config = dict(
    image_size=64,
    horizontal_flip=True,
    color_jitter=0.1,
    questions_per_image=4,
    encoder_norm_position='pre',
    encoder_mlp_ratio=2,
    encoder_bias='qkv',
    fusion_encoder_drop_path=0.05,
    nesterov=True,
    orthogonalizer='polar_express',
    adamw_lr_other_params=0.001,
    final_lr_fraction=0,
)
Rows from block 2 of the image encoder of a small model that answers yes/no questions on an image's attributes, named by matrix and row number. Rows with one number belong to one neuron. Each number is 500 + 40 x the weight over its row's rms, rounded and kept within 0 to 999. All counts start at 0. Numbers have three digits each.
After each neuron's rows are labels from the 100 images, of 14976, where the neuron reaches its largest size: "responds to" is what is common among them; "colour at peak" is the nearest of a few named colours to the mean colour under the peak. Only what is clearly more common there than usual is listed. The data: patchworks of several textures.
# gate: MLP gate (encoder.blocks.2.mlp.gate.weight, 128x64), inputs 0-63
# fc1: MLP up (encoder.blocks.2.mlp.fc1.weight, 128x64), inputs 0-63
# fc2: MLP down (encoder.blocks.2.mlp.fc2.weight, 64x128, transposed), outputs 0-63

gate.90:580533505519445520543543466515540587522441430558535440517532503482451513476504525489506526451520462427517531498473538493472440488544502469533519462525487435457496453531537493463404476420528509
fc1.90:458483482492566503531494373525512510451477518463555470428496488490561540456506530529604545479498508518466526491431528483510434471502517486569545489476517473494456463479534471497528490576578507
fc2.90:552418546503463426499471584514521510499478576486491507574482572502484507490516536539411494484559449514483450548493474569493402481523525522507523480510437481475504528556468498472516477431494512
responds to: teal
colour at peak: green

gate.12:531454500512542484524582509450526515512408513505514393519514515497455505503558485486511489580456512556471484495493518550530492532580484444509468541510460584483504442492487509447505444482520403
fc1.12:497548466514508498486501493532483502575527549456479563524511445525535448433494528437588492397568431539459484530489484440488459450491492494507513437493446456542525446509526526466539498565464493
fc2.12:490461449512530519541567472499548406497533449536494522493543561568532470598475473524480494482496390509465533470525477555519507479546533481457488461459512458535484534502467503513598475451514472
responds to: pink; grey
colour at peak: grey; pink

gate.51:411489533507469489540562484386477500550517465493513453605506500514451542508476523460490527515533498477451455493544483540478435539521471480492514585526434499517488506477492545502395515524534473
fc1.51:472511443473511435512461488520497453515536476533493493476542527550568466528483556573556460494481455523501479571459488507506519508483503459437539438527520494523583468457489465570510433574401487
fc2.51:540507497544493532576485513550447518501516506390501487489518563494501468436514558451522379542477572507543456443509470540525464493541486561488584505552499534529480506474522500487488470490497557
responds to: green; orange
colour at peak: brown

gate.35:484495522508522545461484516480523499521503425406463521486606570600438552530513460505437486525505430501533471510499480482481491591511510451517533500514589526449529494488520472505502532485474445
fc1.35:501402559491504447526501511499485531484432455432464504585492513599504524471562521514493419542486463499518514548506505442491512507535484513437581517483498557519517538448510428509500487539451458
fc2.35:470586462491448427482458473426470518526466521510499454521448462468494480456474482540551564457519462561504510554444504522468452558496569442538516577472506463507475443500526523492544564551526507
responds to: yellow; grey
colour at peak: grey

gate.4:451458519475470552467549516441474561556455583545520506534497456553470473476434445483486520530479486500444575494526524500428539557495453518515471477491489498429450492458478514461538520480603526
fc1.4:433549549552455550433580506484516539488440466542514478539515515553518513449498566508547486480437511474452475485458517544531539570449536460491479435488528555452509417519470517536436499515486519
fc2.4:537507568446506507536486469488397504456534518521496458536529392517515492543503514478426567604534521479502540547517505513530499485516473446519450459462472523499545534498508601477487514553473503
responds to: green
colour at peak: grey

gate.43:476484498499495488443527529451516456524492462462543547533525450482483384542535519553480511529470578539523543451537543523546475479406435540484485489526471551526480439478515423453536526504550531
fc1.43:476471541481491552539550554574490494525534582508538484502487441424507490503449506534514488541552400482541451480525547546486550461501473554530479577470488486532475479475464491399511443462510490
fc2.43:455428486550426472496497463555541493518474476502487442513467540501555529480459483461444527500507533505534490534511486450483534486528490386452510484412446504542540480560463480599495465475544547
responds to: pink; orange
colour at peak: pink

gate.95:453482476450414553472398505511516515536472552489497508497528503462469523504546610498512433469455498509477485482499527475501509569513515481565479472480448510457402502563528538493547489512570547
fc1.95:463481501557534474497545399473514521471530459500479480500552542450525442509472378594504529494503478499451524508577483502460488498483538483598500547489566464517529504539461439533519489510521487
fc2.95:528497406424552485448495506564499502484538485506527505492502528529632521449516415503454489470466494515462503519439572504538492558446504539477500497449546524505482464499504498483545523488521596
responds to: purple; teal
colour at peak: grey; purple

gate.75:484428491513507425522495467468593439490428480541481453558518452449418509489495505537509509471536502505462485546484505464503474456563435537534525430481425557494453451467448473510479526519526542
fc1.75:544450486477495519444547468455570562469474536524542511474492552574487499443479506568463508540442421549508508450490536509508542459482492516545543488485432501561504476568514597468496523521441532
fc2.75:553506465477489495523426525504433489543511527510477540457474534440481532469558521444515446489531524492557541559486462603514492462538488528482542472495485491510470449427588568486509458436524561
responds to: teal
colour at peak: grey

gate.37:498525548536436527451521482521489512561460554476443495563493559543423538491542536507457436533505476491471523497551478570501526525431491566480531487448444452475406533521489489482510539535465568
fc1.37:541477561479522520547488517507553468484596489490505493593540559515494518517529542445459522430503491481516501478459471451530498454488452485494540534457512492609415557564549483455488511463455516
fc2.37:426502509509477571541574476486465543457543494487446547416512527540473569461454430526518465473466470582485502539560486567500519497480455505483496490477560519502525454509498504521508407574474500
responds to: purple; teal; green
colour at peak: grey; purple

gate.67:531481499527517552488544457495528491443480529449496552484551498500535516467589452469511479534483480553544539452477407510491469472523479496548473483415460521567527429439561492433422534501475496
fc1.67:448500559533462598533484488495512506504454551516510561485552547423544461540490469470531526467471490510490496574488503420494523506494544482501464610502493535443442472431443455535504548526488496
fc2.67:500549503504558521519525514551545528483481440458521469555470510510492562518512466464451486517429488462506476572521496486463530495522481507528523542517432475582586600508579503451457526492425549
responds to: brown
colour at peak: brown

gate.26:479521433481495507451420537530452517529510539553442476565476541584512497397542444535463500499463584485489476457488492553472465501476509535531496447470459504555500560516497491497570435512477472
fc1.26:526475540529521531469478506594470576515490508500453517525576508468484502481464475534473526493445565480445467530600524580551518482502515577540467457460549563527494504540477437517425477505494497
fc2.26:491514478498526496505515520460544479442561574520477479433481485437480529453448544585508490464532513548603469499475476537506525515405494556512500535485439439464536494457512502577452499549485536
responds to: brown; grey
colour at peak: brown

gate.30:499497496543519454453528462482515526538526562487373514469484461536481508477573475513550433478519451514503529533601453509455469542507456453615502492455453520516523439505488510461500515521500505
fc1.30:537450489504467466445489551500558484435548444524518458516406527489479547461499539514474485497534489569446532515458461483383464508558501503539496513554568472521499523477537462507519542556558549
fc2.30:513513540426477521541400446483473495528435515489523470468540475445484546465547508537501465525560450526475418400433528460525468508462533454506546523462534488468470483522523576453474483503495535
responds to: purple
colour at peak: orange

gate.48:485558547407442527531479477444498419512528497508492537481475563476461505511493491471523479494452547507460512478431564496538580486474430541458516485497408546516473549417522531497541517546495528
fc1.48:490462510522520474543533588469579520489502491570511533555524485425557553515495472502497502481498490538515452501518506512509420510509432444485452567418475436502551506441523476474471440413494523
fc2.48:506547577490567434534470433436516490507546448534415534414478495504584486540484515514498521451464482516473555441433518519475526509499546565483515467423467528505515521546546482493492479516487543
responds to: purple; teal
colour at peak: purple

gate.78:528477533477422462502418569492488475547451472442490484480528505487483571511511510405479542545523476531558503539443525483457543539510492432513437457525472460537498538537537510444522590547484513
fc1.78:558539544472431577479496576485505500508436467494510530480489538564487480485489485522394604484519504502549560441513471523518571487523570539428532478484504489510521483508485480444439499494467470
fc2.78:470493470487618556412506447477497490505526426491587437527494527504513449552471425513504472461490557491461527489521527492469416443478536539516582490460494530491526473488495495491460548508507532
responds to: purple
colour at peak: purple

gate.83:438493514486544520467446488477480580491508533466460522448473515495443525519466532426516538493567517526556529464427527564523463497512488540561521499542491584538540411477481489575516443521479446
fc1.83:556530464481441527468522579494523540482466487551489457556524494476464446452514533580518514513452507545445464523398442431515496488580510520513435482499453469465533504531483479520537520552553447
fc2.83:428532457462559518576428504466510511463530501489468543503490460503451457503517471493484534530507491598480516442503464521474464407514524528513521503597579502517534471529489426518518530578466474
responds to: teal
colour at peak: grey; green

gate.87:509496465459498562516467386462527517465531464550535532529550480466425559517501502514472500464431492560482466469482506532535436477484510495479534406594465458549480471513436470491484547511481464
fc1.87:457460538449401527447462486518564537550533525553499470515546480564459529550480535491438463460478501467573526488434523506503486515539537542517471581445525526493462494490480581553470503458535467
fc2.87:488492543444534538520532508525421408456495477477472401496442490484512559449501476445569530489479541490518520502539483566433497490465484442524453479515493521534542492510565509500567548573517447
responds to: pink
colour at peak: grey

gate.20:545470498522478427555501461494534548445466487464444464459505524501553474452504478568569554527547493519433562500477564517540419415481505480484527484532500481520474493452583494482493503450527569
fc1.20:476502562516571492507479514464456584514445503554516474498510462442455496489510499489526599483533455462480477513550521506510517464539504545544392460517431492498525446540503490444446582489559482
fc2.20:499411521546509541544466538534518487518582489455490535545493554512479461435523576515546504492520471431522520515584490513563413441534504471480611510498515510457492515490554477520485462514504532
responds to: teal; purple
colour at peak: grey; blue

gate.125:467386505532463484499572484562535522537469527476520503503475503603530532519504546536416483468468525496488435435419507540482486532474431483435449501497460478510539500520419496525518489525513485
fc1.125:506533516469492520524508467483443476476529497541555473573522461529491497532561513495523523490560491429551484531514496543521541447464447526536519510475485435606450485426531401481522509497402478
fc2.125:478480511480466543455471483526511504502521496412527474477509530543480515422500489524537536428491512486489516528508465490463489449507545485557507488480461535485652497479423563527595506536443542
responds to: yellow; black
colour at peak: brown; orange

gate.100:603442448566436423469559559564532587494519482531504440502502496516469500516543500486492466467532430501507460534527517523439424485548567531499519482503478454488454496535500493455535517504514532
fc1.100:491482551481487549505498514519489583517466547549492502461561485467470493492447418524453608452504447478542520451519527530481460496478485523504507525516498480500452546568460535364549498522471506
fc2.100:527477550528467461552472517523574547458524505421499539517454601514523505483517533565535467549467466433531496476565502502485460504574490507501571508555496572514437497553558477548456486498485490
responds to: teal; purple
colour at peak: grey; blue

gate.110:461608502445519499532562520504545484522538436470494530429484536558583431517488491562533511501534537536552468569431499474508445415472479496487476546504526459542474522518530459497468485532480479
fc1.110:413479465472493471517497471521575486550556444494469483504495486619438557502531467468537515537531503466523553502433484510527524514470487495570453518488559505487523556438479433482509567514432494
fc2.110:495593555481480493541499554469472466548522532507527452458466534503428465470552503509450550533458559477484519503499462574501484530571493598564561578501515525469536471564482542468505487528488510
responds to: pink
colour at peak: pink

gate.115:502465588468509543475442512526497470502448472456475491464569555526501514558574401530495551528479473540531415523531482484513513509530491429457441490499454534460598515489508522469481548493536518
fc1.115:496481481506516519462575529534503504535419562446519563549505515584507529497517515521522541530428490522447482480496498410516555607500514453463490513454547501475560490562507573460503474501467465
fc2.115:515506499453533466455518520449527576458568474552475584461542529492515504550438501459474452434525484460492551495417484540429478435491457517484531420579487490541476507499520440508539514513519500
responds to: purple
colour at peak: grey; pink

gate.63:516469537530477510574576516437516503482438462566522457439559482558461452493466530478526511554547448512502509489531512486506537441506452538551515453523439432518513490492497518459486470433602539
fc1.63:425564557568507565503450531508521434490544454520498522444505540529460494541444490400459539503514489468511548524457542511490514478502451520497532547473505492490460429469462546453425546483562521
fc2.63:475451468438502548449544477450503509511545519529534507557467497510466515536477478430555461492557446539487497476521459451458551547450490454483474434518449526489446430539498438476554520527452404
responds to: teal; red
colour at peak: grey